Rows from block 6 of a small segmentation model, named by matrix and row number. Rows with one number within an expert belong to one neuron, the router's apart. Each number is 128 + 32 x the weight over its row's rms, rounded and kept within 0 to 255. All counts start at 0.
Before each expert's rows are labels from the 100 images, of 14976, where the router gives the expert most weight on average: "top examples" is what is common among them; "peak on" is the class under the peak. Only what is clearly more common there than usual is listed. The data: cartoon faces.
# router: router (model.blocks.6.mlp.router.weight, 8x256, trained with AdamW), inputs 129-171
# gate: expert gate (model.blocks.6.mlp.gate, 8x128x256), inputs 129-171
# up: expert up (model.blocks.6.mlp.up, 8x128x256), inputs 129-171
# down: expert down (model.blocks.6.mlp.down, 8x256x128, transposed), outputs 129-171

# expert 7
top examples: curly hair; yellow hair; orange hair
peak on: hair
router.7 [116 198 131 115 146 141 138 104 135 127 137 132 120 130 152 149 142 146 168 159 144 163 148 116  94 112 139 186 119 124 176 100 122 135 151 119 140 143 113 157 119  92 115]
gate.0 [127 124 128 128 121 255 134 208  44 108 130 132 132 126 123  54 127 131 129  95 131 128 102 129 127 165 132  94  74 131 114 144 132 125 126 128 133 129 135 129 120 136 127]
up.0 [ 93 130 134 131 132 181 120 128  89 144 127 141 126 128 129   0 131 123 139 123 153  88 129 127 131 131 128 130 129 126 128 168 128 130 105 126 126 127 138 132 103 133  93]
down.0 [124 113 128 128 128 129 123 125 100  28 119 127 133 127 126 125 132 116 127 129 128 126  88 130 129 128 127 128 117 133 128 128 132 127 121 127 133 126 129 126 137 131 125]
gate.1 [128 127 125 128 130 209 126 129  92 104 129 123 122 133 128 109 132 128 132 151 126 134 173 127 129 108 126 152 128 199 129 127  67 176 154 104 126 128 121 128 128 127 128]
up.1 [128 131 117 124 129 117 128 142 132 145 148 105  38 128 102 139 112 121   0 100 119 131 121 108 194 148 132  82 127 124 121 116 131 102 133 100 128 165 120 116 126 137 134]
down.1 [129 128 123 115 124 160 127 155 104 104 133 116 122  73 122 164 179 140 142 128 127  98 149 127 126 129 127 127 167 131 127 128 141 190 130 134 150 155 222 129 118 127 139]
gate.2 [134 132 131 130  88 123 119 119 132 143 123 126 163 136 128 170 131 132  81 180 148 124 128 131 111 121 128 120 130 127 139 128 121 126 128 129 127 126 126 145 134 122 126]
up.2 [138 133 128 104 128 127 111 115  58 191 128 107 152 138 131 154  60 132 127 145 153 124 128 149  97 127 129 112  97 128 114 129 127 125 127 126  58 129 128 135 182 125 127]
down.2 [122 129 135 125 128 132 136 173 120  15 131  43 133 129 129  58 141 138 128 127 129 100 128 141 128 123 128 131 127 132 158 134 130 130  72 140 210 128 153 128 126 133 135]
gate.3 [124 138 129 174 132  89 131 112 127 156 132 128 126 129 129 139 128 104 101  99  65 129 128 124 134 128 229 158 107 127 128 130 129 129 105 111  57 127  52 121 129 131 126]
up.3 [175 120 123 121 122  87 127 150  76  57  86 127 106 127 124 129 156 133 122 151 142 127 116 128  46 151 127 109 128 129 175 118  97 128 207 135 148  92 128 131 129 107 105]
down.3 [179  80 125 132 102 128 114 130 153 132 135 158 124 139 108 129 131 128 119 127 104 128 135 128 125 118 194 124 122  86 118 107 127 126 123 127 148 129 147 102   0  67 103]
gate.4 [138 140 128 128 135 126 141 142 133 140 128 132 130 130  59 110 130 120 139 129 122 132 114 114 138  96 128 126 127  93 130 120 128 135 128 158 121 129 125 128 127 129 190]
up.4 [131 130 139 130 110 126 124 128 118 117 140 127 126 193 122 119 138 134  98 129 174 117 105 134 117  55 113 105 135 130 130 150   0 128 135  74 120 144 124 130 128 112 196]
down.4 [145 138 121 133 127 128 182  42 128 120 131 131 125 210  98  92 109 127  51 124 123 128 128 130 248 129 116 128 135 124 128 139 128  83 127 127 127 128 116 132 122 110 115]
gate.5 [118 128 116 152 135 118 154 128 132 129 138 129 129 127 129 130 129 125 145  67 127 138  78  77 130 129 127 129  93 192 101 128 134  44 127 111 132 119 119 127 128 127 153]
up.5 [157 150 129 124 118 124 129 127 107 125 115  74 169 129  88 129 128 141   0 165 127 118 137 251  63 127 130  58 129 112 129 126 126 128 128 118 129 129 122 134  75 134 117]
down.5 [132 130 123 124 129 127 128 106 134 113 128  89 122 128 130 129 129 132 126 128 129 130 128 120 119 128 127 125 111 129 127 131 121  87 129 124 127 130 129 126   0 127 183]
gate.6 [ 98 135 123 129 128 146 135  98 140 128 129 146 127  64 157 117 105 126 130 126 128 128 128 130 128 120 128 132 163 131 131 120 248 128 127 127  66  97 141  46 128 157  81]
up.6 [101  69 150 130 132 132 104 121 127 128 128 127 185 100 209 151 128 127 183 126 122 128 126  28 125 131 121 142  89 143 127 135 128 125 126 137 131 127 128 110 124 123 117]
down.6 [148 128 131 140 136 128 128 147 128 129 127 129  62 209 165 127 129 129 139 123 107 117  91 192 118 123 125  45 126 120 123 115 118 127 106 132 140  14 186 108 136 129 108]
gate.7 [175 134 130 130  93 124 112 160 101 110 122 110 124 133 128 131 135 170 129 120 130 127 171 124 129 110 133 125 140  76 193  94 148 143 131 137 127 141 177 125 125 115 129]
up.7 [162 128 132 163 128 120   6 133   7 111 171 113  87 124 131 144 132 191 128  96 148 129 110 130 129 118 145 127 190 126 149 115 128 129 127  99 148 131 151 116 138 114 114]
down.7 [ 95 127 128 127 150 130 129  16 124 137 123 128 132 111 128 106 130 125  91 128 128 132  85 130  80 120  97 128 111 160 128 135 131 135 110 141 106 131 126 128 184 129 145]
gate.8 [117 128 128 128 179 128 112 135 128 153 143  99 140  36 114 128 116 129 153 129 128 128 130 156 128 145 145 126  81 128 128 128 134 128 128 123 128 118 131 255  99 176 111]
up.8 [128 129 128 128 128 128 128 106 128 129  60 132 128 204 226 128 128 129 128 128 128 128 104 142 187 128 128 128 128 128 146 157 119 115 128 113  68 124  61 124 226 127 130]
down.8 [169 129 139 128 135  78 131 126 182 143 128 238 128 130 128 118 134 176 119 128  99 137 129 128 137 127 128  92 114 120 125 152 137 122 111 118 128 135 129 122 126 128 130]
gate.9 [122  91  91 129 135 128 133 146 139 119 110 129 128 128 147 131 120 128 181 133 148 130 132  83 149 126 112 129  91 115 143 126 129 221 130 123  80 128 234 129 128 132 173]
up.9 [128 128  89 129 137 168 168 127 145 117 128 104 126 130 134 129 129 128 128 128 123 128 131 121 138 125 115 139 144 125 231 125 126 171 128 119  78 207 144 127 130 106 153]
down.9 [119 134 124 134 118 101 130 144 120 134 141 128 142 153 125 121 126 121 125 194 171 131 103 157 135 132  66 171  67 124 127 167 136 124 184 170 137 140 118 165 225 148 143]
gate.10 [126  99 128 130  90 113 171 110 127 111 128 126 134 142  93 125 140 124 126 121 119 129 132 128 131 125 245 146 130 125 144  53 101 151 123 139 111 133 114 130 128 132 158]
up.10 [154 131 130 128 128 161 103 136 128 129 114 129  94 112 152 136 126 143 122 127 144  87 122 211  50 131 106 126 129 127 125 127 136 125 126  26 137 139 127 120 119 114 129]
down.10 [134 121 129 129 130 115 123 123 145 163 123 132  79 128  81 123 126 124 121 129 129 222 128  29 128 137 125 105 109 129 165  87 129 104 127 128 139 126 133 131 136 141 130]
gate.11 [168 159 136 241 127 127 127 255 174  78 129 101 155 139 192 176 140 128 129  87 133 124 122 118 127 117 134  98 130  94  58 129 126  55 121 137 148 112 151 156 142 122  42]
up.11 [160 122 126 255 128 117 134 155 143 128  92 119 129 126 145 133 128  78 117 129  88 225 121 111 125 105 255 126 128 112 128  90 118 128 125 152 127 103 127 128 126 125 129]
down.11 [131 133 126 128 128 139 136 142  79 128  98 123 127 122 122 125 132 128 131 176 128 159 127 128 125 140 130 127 132 128 129 117 128 143 255 128 135 130 128 161 129 125 163]

# expert 3
top examples: white hair
peak on: clothes
router.3 [141 156 185 144 180 131 140 110  89 182 124 135 124 140 125 127 117 107 151  84 165 152 154 114  90 173  99 144 133 159 166  91 148 171 164 148 161 156 152  90 121 116  99]
gate.0 [130 132 128 128 119 128 128 158 132 127 118 125 131 121 112 131 127 127 128 128 128 127 137 128 218 128 131  76 129 127 128 128 133  90  55 124 235 128  65 147 204 214 128]
up.0 [128 128 137 129 157 129 128 128 140 128 152 132 143 165 108 129 124 136  23 126 120 128 130 131 128 114 129 128 126 125 128 146 122 129 104 115 128   3 127 129 128 129  73]
down.0 [139 128 133 128 119 117 127  93 126 129 132 136 128 126  89 103 102 129 126 125 127 118  69 122 128 131 126 121 128 128 129 128 119 139 126 127 130 129 146 127 126 129 128]
gate.1 [135 130 130 255 131 137 100 140  84 130 120 188 165 255 140 143 132 152 121 126 136 120 216 128 122 175 126 128 141  62 129 128 112 135 236 121 137 129 120 129 139 110 128]
up.1 [223 134 132 131 128 133 118 135 211 128 128 129 113 128 126 159 131 117 127 143 180 129 123 118 129 106 113 100 122 127 172 127 155 128 128 159 146 178 127 124 117 128 127]
down.1 [ 80 131 119 128 134 134 128 129 128 146 143 119  97 128 131 128 128 112 125  85 129 132 128  55 128 129 120 149 167 137 136 152 124 102 129  11 129 123  58 117 106 110 127]
gate.2 [155 132 132 173 131 160 134 167 137 128 128 181 171   7 128 116 128 128 106 127 124 149  30 127 128 126 128 128 126 115  77 123 127 140 128 123 130  95 128 124 148 128 136]
up.2 [117 209 129 180 154 160 135 160 138 127 104 160 125 120 134 127 136 160 126 142  97 172 127 117 128  88 146 104 100 131 116 113 111 164 126 199 112  93 128 124 146 130 127]
down.2 [127 122 123 161 129 126 119 165 109 143 128 137 124 134 129 133  84 126 149  84 111 131  82 154 136 121 197 129 121 128 217 102 127   0 153 128 147 137 119 106 136 128 124]
gate.3 [105 128 128 129 131 103 119 151  98 172 123 124 121 126 135 110 131 130 127 128 123 126  73 132 127 121 128  50 125 139 123 138 143 182 112 105 116 137 129 127 151 156 126]
up.3 [130 128 137 126 128 161 140 113 137 128 128 152 171 132  89 131 173 128 143 124 130 127 137 139 136 125 128 255 123 123 146 128  77  21 126 128 164  83 128 120 106 127 128]
down.3 [134 127 124 119 129 115 145  65 129  97 134  13 125 127 127 143 122 145 114 134 237 128  84 216 126 144 139  94 129 131 130 128 130 106 132 129 128  72 132 195 128 129 144]
gate.4 [134 131 128  62 134 125 126 155 130 128 128 134 154 128 148 209 135 135 128 125 125 129 130 128 110 132 171 129 126  88 117 199 128  97 130 119 199 118 138 123 151 138 120]
up.4 [136 130 129 128 148  42 167 129 139  89 128 125 192 150  48 128 179 131 127 126  11 156 119 123 179 125 216 128 167 114 133  69 112  84 129 169 132 106 142 128 129 131 128]
down.4 [119 108 150 119 136  85 129  64 129 121 127 184 129 120 128 136  67 116 131 129 128 133  98 133 118 125 128 134 128 132 128 125 124 127 163 130  97 126 136 132 126 155 217]
gate.5 [128 124 135 128 126  83 123 114 127 127 133 128 178  39 135 127 131 133 118  81 154 127 134 194  50 147 120 150 128 129 128 128 171 127 122 123 129 134  64 127 140 138 128]
up.5 [176 129 160 150  79 128 128 107  92  97 148 181 163 128 163 162 130 128 136 125 119 113 140 140 113 127 129 128 121  89 132 142 133 127 118 122 135 136 121 127 121 131  91]
down.5 [128 128 143 172 128 118 128  91 128 128 128 123 129 128 128 159 146 125 128 145 125 138 137 130 129  80 130 129 126 125 124 124 159 147 128 119  99 128 125 140 132 129 131]
gate.6 [138 122 129 129 255 130 123   0 128 130 128 114 119 147 127 132 127 196 123 126 152 127 128 128 127 136 119  88 140 134 136 128 108 137 132 126 114 128 128 122 129 126  91]
up.6 [155 128 123 204 159 127 128 126 128 121 100 127 126 132 129 129 153 130  96 111 138 130 108 128 126 146 129 128 132 150 128 174 121 128 132 124 127 126  98  99 129  34 111]
down.6 [153 167 123 164 134 126 134 119 115 125  84 134 124 107 128 149 123 126 206 121 175 128 229 130 127 145 126 128 126  82 129  42 127 129 159 122 155 127 129  93 124  52 172]
gate.7 [128 135 138 131 129 101 125 126 126 132 127 207   0 128 132 122 129 128 131 126 130 127 136 148 124 131 127 149  66 158 131 228 129 128 100 126 145 128 121 126  93 128 165]
up.7 [144  76 130 123 208 210 129 127 124 104 138 130 220  82 129 134  94 136 122 113 132 122 103 128 128 126  93  80 168 128 128 106 128 125 128 127  87 143 143 128 253 124 110]
down.7 [196 150 142 135  32 138   0 138 141 137 128 155  59 163 139 136 225 126 112 128 137 127 143 157  73 149 127 124 131 185 128 112 201 118 122 129 137  70 128 144 116 116 129]
gate.8 [134 128 129   0 127 136 128 124 143 105 137 120 137 143 130 128 127 128 127 126 128 232 122 123 143 133 126 125 132 119 118 169 128 116 129 139 128 184  38 127 117 128 128]
up.8 [128 133 130 117 128 129 136 126 127 109 199 130 138 115 113 125 129  65 130  91  35 141 127 189 180 128 255 151 148 128  29 119 151 128 128 131 131 128  72 129 127 125 111]
down.8 [124 130  62  89 225  40 127 128 147   0 128 122 128 128 110 141 121 112 128 124  40 148 130 129 165 128 246 159 125 128 126  89 125 129 153 143 109 126 127 140 132   0 128]
gate.9 [128 172 128 122 202 134 122 126 121 144 128 116 126 103 125 113 129 128 101  43 140 138  92 121 123 133 115  27 125 130 129 126 128 187 128 129 138 134 119 116 141 128 143]
up.9 [137 126 128 132 174 129 119  94 134  70 119 121 190   6 132 104 125 215 177 137 255 134 135 124 129 131  97 128 161 128 127 128 138 133 128 121  96 128  76 128 110 132 163]
down.9 [128 120 127 142 127 128 118 126 127 146 140 128 130 131 105 128  96 121  98 116 118 137  43 199 132 116 126 135 123 127 113 125 156 127 130 126 166 110 112 128 135 128 200]
gate.10 [133 130 128  44 126 127 211  77 127 125 125 128 130 203 129 128 133 140 114 139 130 128  97 129 127 128 128 132 255 117 128 180 125   0 126 137 132 128 128 129 128 124 125]
up.10 [132 226 128 113 127 152 140 100 128 111 128  96 147 128 144 168  87 131 125 137 249 110 130 127 122 128 119 133 123 111 128 128 122 131 128 135 128 152 130 129 130 130 158]
down.10 [129 128 116 132 128 128 127 170 128 131 129 128 126 128 121 130 131 127 163 126 128 118 149 128 128 128 136 128 125 129 128 146 118 107 125   0 129  99 130 123 128  88 118]
gate.11 [136 109 127 133 128 127 169 118 129 152 130 128 112   0 163 128 128 129 133 240 128 121 127 130 132 136 128 127  77 100 128 137 255   0 115 123 138 123 116 127 128 128 124]
up.11 [138 128 126 105 132 137 106 135  86 128 142 103 125 129 122 127 130 175 128 131 125 128 131 123 125 118 120 129 134 128 128 121 124 128 140 128 142 129 127 132 129 132 169]
down.11 [130   0 126  69 128 128 132 123  46 126 252 105 129 128 131 128 136 127 116 129 132 129 118 156 131 126 122 220 124 128 136 125 124 120 128 129 154 126 115 128 121 131 135]

# expert 1
top examples: long hair; beard; purple hair; hair colour: red
peak on: hair
router.1 [124 121 105 114 117 185 109  89 156 121 126 117 148 147 176 108 145 109 199 142 114  89 153 105 163 116 111 210  94 188 170 101 111 131  66 153 141  78 145 154 118 152 126]
gate.0 [131 114  89 127 128 112 130 128 143 128 150 128 128 236 126 136 128 130 135 132 124 127 132 128 128 128 139 127 129 128 128 128 133 129 127 136 110 215 126 139 125 133 130]
up.0 [ 97 129 129 120  91  41 138 114 126  69 134 122 130 146  96 136 123  94 128 128 160  71 255 127 127 136 143 126 144 101 132 128  80 136 136 201 124 160 128 132 120 131 128]
down.0 [162  59 128 120 136 131 129 137 146 179 125 255 131 128 121 129  76 255 125 126 130 125 110 133 125 139 131 128 127 154 128  54 138 128 110 131 104 126 129 128 135 130 127]
gate.1 [127 113 124 129  41 128 131 127 128  97 129 128 125 137 126 173 196 133 129 143 128 111 168 132 116 127 135 151 117 124 135 132 128 135 123 128 130 127 124 128 112 118 139]
up.1 [135 130 117 127 128 114 129 144 190  37 126 152 136 187 128 128 126 123 129 127  12 137 140 124 128 129 171 122  92 128  64 125 162 126 132 127 126 125 144  99 170 128   0]
down.1 [139 132 128 128 128 125 128 151 135 128 132 218 126 136 128 126 126 139 128 121 125 127 129 128 142 175  66 142 147 122 108 119 125 114 127 129 130  97 141 129 123 138 127]
gate.2 [130 141 128 147 140 142  91 127 138 130 126 128 136 126 121  65 141 172 116 114 106 139 129  64 124 135 124 127 132 119 113 128  67 128 128 127 164 127 118 107 127 126 128]
up.2 [165 154  36 127 131 128 107 124 119 156 134 124 116 127  77 133  75 205 126  95 147 129 161 123 123 127 120 118 128 129 105 136 124 102 126  70 108 126 138 126 130 128 129]
down.2 [139 127 129 128 114  84 187 130 127  55 143 128 134 130   0 126 203 128 126 130 127 122 128 122 128 128 132 116 132  78 128 134 135 178 129 117 139 243 121 129  87 132  79]
gate.3 [128 126 197 216 124 253  76 156 123 206 128 255 128 120 128 128 116 121 109 143 126 128 163 128 164 164 136 127 129 128 130 118 130 127 128 139 128 131 136 190 124 107 145]
up.3 [128 104 161 173 130 164 129 136 127 202 132 224 161 103 128 128  78 127 127 133 131 128 125 188 255 133 150 186  42 137 132 127 134 125  98 152 138  54 125 171 128 120 159]
down.3 [ 31 128 128 169 131  89 131 123 176 137  81 127 128 129 138 155 128 221 132 194 127 125  99 130 128 107 145 128 154 114 130  97 128 130 132  49 136  43 131 115 112 128 108]
gate.4 [126 113 129 113 128 107 150 124 128 127 130 217 100 130 132 127 146 125 100 141 125 129  95 176 135  67 172 142  62 128 123 153 125 107  98 148 124 120 114 128 132 128  95]
up.4 [146 132 117 126   0 174 129 129 121  53 122  78 131 123 110 127 127 134 131 125 149 126 130 129 124 131 241 128 137 129 131 117 126 162 134 129 163 168 130 183 124 150 130]
down.4 [119 128 128 129 147  72 129 135  91 128 135 127 114 128 200 143 126 209 144 129 133 127 208 131 130 145 128 133  62 128 127 224 115 135 150 119 128 131 128 136 123 124 120]
gate.5 [139 128 128 174 127 124 128 140 145 127 119 128 129 177 132 189 153 129 133 125 110 127 160 126  82 201 129 136 124  29 120 136 128 112 128 119 129 127 106 164  32 118  95]
up.5 [125 127 124  84 133 132 103 123 114 128 153 129 126 108  80  64 107 126 124 213 135 127  77 126 126 125 131 122 135 236 134 110 129 143  78 132 128 129 151 111 128 131 132]
down.5 [128 121 128 119 130 123 129 115  91 247 128 136 150  85  98  78 132 129 123 128 127 127 141 130 128 129 134 149 128  68 129 140 156 128 154 127  94 255 123 119 128 146 131]
gate.6 [152 117 134 126 184 128 196 127 140 124 123  58 138   0 124 124 135 128 123 123 130 147  42 128 128 114 125 125 127 157 133 132 225 145 127 112 225 131 126 120 129 172 128]
up.6 [129 190 125 129 131 242 128 124 127 133 138 128 138 130 111 130 128 125 116 128 128 119 130 128 130 137 164 128 202  80 128 162 101 129 186 140 121 167 136 148 130 127 127]
down.6 [128 127 129 177 125 112 135 108 159 132 131 118 130 120 130  92 139 128 141 130 128 127 126 128 125 131 215 127 128 151 143   0  98 128 135 132 179 122 152 117 126 213 124]
gate.7 [128 133 126 131 129 109 159 120  59 111 228 119 255 120 128 126  92  95 127  94 158 127 114 139 150 129 131 128 129 125 129 126 243 128 173 128 128 129 137 139 116 132 130]
up.7 [134 131 129 111  58 128 149 154 117 129 121 133 133 126  54 148 125 146 128 128 128 172 130 112  95 157 126 114 134 128 100 131 151 128 131 128 128 146 181 108 129 129 114]
down.7 [139 133 128 120 129 187  85 155 127 129 134 134 127  52 132  59 123  71 127 129 144 131 129 128  87 138 112  84 255 123 128 128 205 128 135 119 153 126 131 129 127 107 155]
gate.8 [125 127 129 138 128 102 120 121 107 128 129 128 126 128 145 126 127 128  67 129 124 103 143 185 115 132 126 135 128 128 129 130 113 125 147 103 129 121 129 139  99 129 128]
up.8 [118 160 128 147 132 118 102 102 140 131 138 175 114  70 133 128 113 113 170 120 124 117 149 148 129 100 128 212 133 129 128 127  82  57 126 130  92 118 105 139 127 126 133]
down.8 [128 124 123 128  87 125 127 104 127 121 151  65   0 123  87 128 129 181 120 153 133  90 146 133 107 146 134 133 131 129 151 120 122 125 128 118 160 129 189 150  60 129 119]
gate.9 [112 128 125 129 143 116 127 128 135 129 140 111 127 208 129 128 161 145 135 157 124 112 128 127 141 128 128 166  49  49 128 120  21 123 112 195 107 125 126 173 128 127 131]
up.9 [133 117 117 142 129 146 131 141 206  76  98 104 130 128 128 129 107 116 131 107 127 128   0 119 129 123 141 119 120 116 128 128 126 128 128 134 128 131 135  23 132 141  78]
down.9 [170 130 129  81 129 128 142 130 129 147 159 139 200 137 117 131 176 133 126 179 148  70 128 124 130 121 128 129 120 102 130 128 157 105  25 118 141 129 126 121 168 113 128]
gate.10 [129 127  92 132 132 138 124 127 128 126 130  62 118 122 138 116 135 138 128 124  90 124 131 131 133 131 126 127 147 100 127  96 127 114 125 146 112   0 118 123 135 128  93]
up.10 [125 161 124 128 151 128 129 119 170 128  70 171 130 105 107 128 127  65 132 128 127 144 156 125 129 129 128 139 124 127  61 116  61 113 128 128  99 125 126 139 130 126 134]
down.10 [129 205 138 124 125 127 130 123 210  76 130 129 128 145 156 128 128 128  91 130 150 128 133 127 128 128 128 110 140 126 132 150 126 127 160 128 128  86 130 123 127 133 118]
gate.11 [117 124 128  60 125  84 135 128   5 128 128 128 130 182 146 129 128 255 255 128  92 140 133 130 139 126 128 107 108 122  83 126 125 127 119 137 100 115 103 172 133 176 133]
up.11 [134 128 141  59   1  59 130 129  83  92 126 129 136 149 135 128 131 163 147 129 125 128 154 140 163 129 142 156 108 127 129  87 108 126 123 138 119 125 102 202 128 147 132]
down.11 [160  78 127 126 130  63 122 127 152 128 171 129 126 129 128 105 128 195 122 142 132 118 127 125 164 158 128 112  85  97  86 127 127 119  66 119 126  80 135 136  94 156 124]

# expert 5
top examples: beard; hair: curly hair; teal hair; green hair
peak on: hair; clothes
router.5 [147 127  94 122 102 111 126 116  76 124  78 187  99 154 105 126 184 148 130 147 123 133 176 105 139 121 147 115 131 115 164 101  75  76 132 104 163  97 153 104 133  93 146]
gate.0 [ 56 124 128 160 119 118 127  40 131 201 124 123 128 130 128 123 128  83 121 156  82 149 121 128 129 119 128 241 154 123 128 128 125 255 152 143 135 123  63 128  85 136  29]
up.0 [135 160 102 132 129 127 173 125 148 117 127 128 134 255 126 184 128 128 131 133 142 130 159 139 115 135 125 129 147  16 127 127 120 128 166 128 166 129 111 168 125 123 127]
down.0 [ 56 128 126 135 128 156 128 128 129 148 128 156  87 128 127 195  41  77 151  65 126 128 127 120 127 131 128 107 131 126 126 131 128 128 126 128  84 121 125 130 106 116 134]
gate.1 [129 175 165 128 162 126  98 130  82 125 128 128 131 121   0 118 128 127 131 124   0 128 128 138 129 121 128 128 128 142 139 123 128 132 128 164 117 127 135 129 128 130 128]
up.1 [126 128 128 128   4  84 128 130 127 136   9 145 142 128 122 123 130 136 128 171 190 121 137 128 121 130 129 126 167 116 133 131 125 127 124 128 131 128 118 206 128 129 137]
down.1 [131  99 128 127 135 199 130 130 126 161 129 127 129 102 128 131 127 126 145 100 127 211 129 141 129  94 126 255 128 134 125 132 128 126 132 126 126 127 125 128 129 129 125]
gate.2 [129 201 124 133 138 127 236 149 128 132  17 130 109 128 127 201 181 191  82 133  61 220 132 128 138  91 156 161 124 129 128 128 127 126 117 128 158  81  92 104 106 130  80]
up.2 [210 120 106 117  63 124 151 105 128  69  95 124 115 128 136 164 143 129 111 144 125 129 118 197 140 169 130 255 114 131 119 139 132 123 120 126 131  98 125 144 129  95 128]
down.2 [126  66 127 168 192 130 185 127 134 136 126 130 205 128 129 127 127 108 187 126 128 126 128 120 131 111 131  99 190 128 127 105 123 112 211  60 134 131 125 109 128 123 121]
gate.3 [103 129 178 128  53 144 133 108 109 166 142 188 128 131 128 125 199 128  78 127 124 122 129 133 125 134 128 130 128 125 131 129 152 128 155 136 133 128 128 128 146 134 125]
up.3 [128 136 129 131 157 162 110 126 136 127 131  73 125 130 124 129 128 123 129  60 130 121 131 127 122 128 137 130 132 148 253 123 121 255 114 126 115 174 126 117 113 127 128]
down.3 [133 132 125 128 191 128 185  89 116 128  71 129 128 129 128 159 125 161 116 148 148 132  97 173 126 132 128 135 129 128 131 124 126  83 141 137 130   0 130 128 127 125 138]
gate.4 [123 133 148 105 134 186 129 128 131 129 128 140 121 120 126 137 129 129 123 102 128 103 131 109 123 125 109 128 129 104 133 129 130 130 129 115 102 133 255 128 119 124 129]
up.4 [133 141 128  75  80 217 119 207 124  80 130 131 130 103 113 123 131 130 125 121 131 128 129 125 116 104 128 117 127 128 132 125 127 129 127 126 155 125 163 114  84  83 150]
down.4 [128 128 131 132 127 128 113 131 128  93 124 129 255 128  46 132 133  69 128 123 136  96 135 129 121 127 128 140 128 126 129 117 180 129 126  33 131 142 127 126 122 128 126]
gate.5 [126 100 164 143  82 167 131 255 129 129 130 144 153 123 129 137 176 135 116 128 132 126 148 115 116 126  77 144 133  90 162  76 139 158 178 129 128 128 129  92 129 128 151]
up.5 [128 108 218 187 100 124   0 213  72 132 131 146 128 145 128 127 190 149 123 128  48 129 145  90 131 129 129 132 127 126 121 128 129 142 133 128 124 127 126 125 128 134 126]
down.5 [112 130 129  99 128 126 160 128 174 128 127 174 128 128 131 124 147  72 143 125 128 128 131 128 152  87 144 103 128 129 113 127 127 131 120 135 125 130 128 128 124 134  95]
gate.6 [130 136 169 135 107 148 127 215 133 123 131 135 132 145 125 133 125 127 126 125  64 236 132 128 129 107 136 124 175   4  16 108 129  94 135 119 119  80 107 133 139 134  50]
up.6 [128  90 128  62 151 128 155 125 128 128 126 120 128 105 127 124 128 128 234 128 148 108 122 128 128 121 123 128  54 181 227 150 127 150 128 131 143 128 149 160 128 124 196]
down.6 [115 127 115 217 125 127 128  77 152 139 127 175 128 136 134 177 128  85 131 166 126 152 150 129 129 128 151 177 165  92 127 129 122 100 116 151 127 131 117 125 129  48 102]
gate.7 [129 123 115 138 168 118  88 127 124 172 255 132 127 129 124 118 131 128 127 156 124 128 183 126 172 125 126 118 120  93 134 130 119 153 128 128 127 129 139 119 137 136 154]
up.7 [145 128 124 128 126 128 126 128 159 133 159 135 124 130  41 125 155 131 127 136 126 122 176  98 129 121 130 124 136 123 140 128  99 179 134 129 127 142 132 110 114 128 145]
down.7 [144  33 169 129 119 126 115 124 126  80 131 126 161 128 243 129 128 123 125 131 125  78 125 125  66 136 118  87  83 120 128 133 119 128 104  71 184 131 136 120 128 131 102]
gate.8 [137 127 149 135 154 159 124  43 132 128  78 141 130 146 128 100 127 135 126 127 143 175   0 121 192  93 188  86 138 113 133 127  96 135 128 143 125 130  86 103 128 129 136]
up.8 [135 128 122 128  92  93 127 126 125 128 155 131 103 130 127 169 128 139 127 133 117 126 149 129  66 132 128 137 127 134 129 131 128 131 129 128 128 140 128 130  81  81 133]
down.8 [217 129  61 139 127 141  96 125 124 126 142 131  70 129 124 121 129 100 130 127 128  95 139 141 120 127 127 129 128 137 233 102 130 137 115 128 254 141 135 118 128 122 107]
gate.9 [128 129 121 128 120 118 128 131 115 128 137 128 132 142 131 108 138 128 119 131  90 127 111 114 139  80 171 116 117 108 133 131 128 126 100 127 148 109 124 116 136 141 113]
up.9 [152 133 110 128 176 128 132 132 116 128 129 130 174 203 129 153 166 128  98 159 106 128  86 129 138 128 193 116  66  60 125 135 125 123 100  98 173 110 128 104 129 129 109]
down.9 [255 117 126 127 128 128 127 122 128 134 119 129 128 128 180 125 128 127 135  58 130 136 135 148 128 127  31 128 128 141 125 119 129 127 128 135 121 121 128 132 128 130 136]
gate.10 [128 131 144 205 128 122 106 131 128 141   0 255  80 173 145 153 166 128  29 123 135 129 129  62 111 157 140 129 135 122 128 122 128 117 128 129 126 142 125 128 127  11 127]
up.10 [127 182 159 128 137 210 127  69 146 126 129 136 150 123 121 127 126 106 158 128 131 125 161 120 147  62 126 126 134 107 131 127 125 126 127 124  88 130 128 129 127 126 114]
down.10 [123 132  94 125 127 115 128 126 125 129 129 139 129 105 118 125 127 127 107 105 124 131 117 127 104  99 128  87 127 134 123  44 204 134 128 119 131 109 129 217 128 135 185]
gate.11 [206 144 128  80 130 234 121 127 129 117 128 152 133  53  99 104 140 130 116  79  96 135 134 126 128 122 146 129 255  59 133 117 124 134 131 123 161 140  84 125 123 127 105]
up.11 [129 108 125 100 142 128 138  87 124 135 255 147 124 129 126 134 106 128 131 145 128 128  85 129 128 132 125 113 134 150 126 128 138 194 135 148  89 149 156  89 134 129 130]
down.11 [151  71 115 131 146 136 125 133 131 134 128  74 128 122 127 160 114 255 169 127 161 128 114 109 120 139 113 128 123 130 120 128 127 131  27   7 149 122 126  83 127 128 131]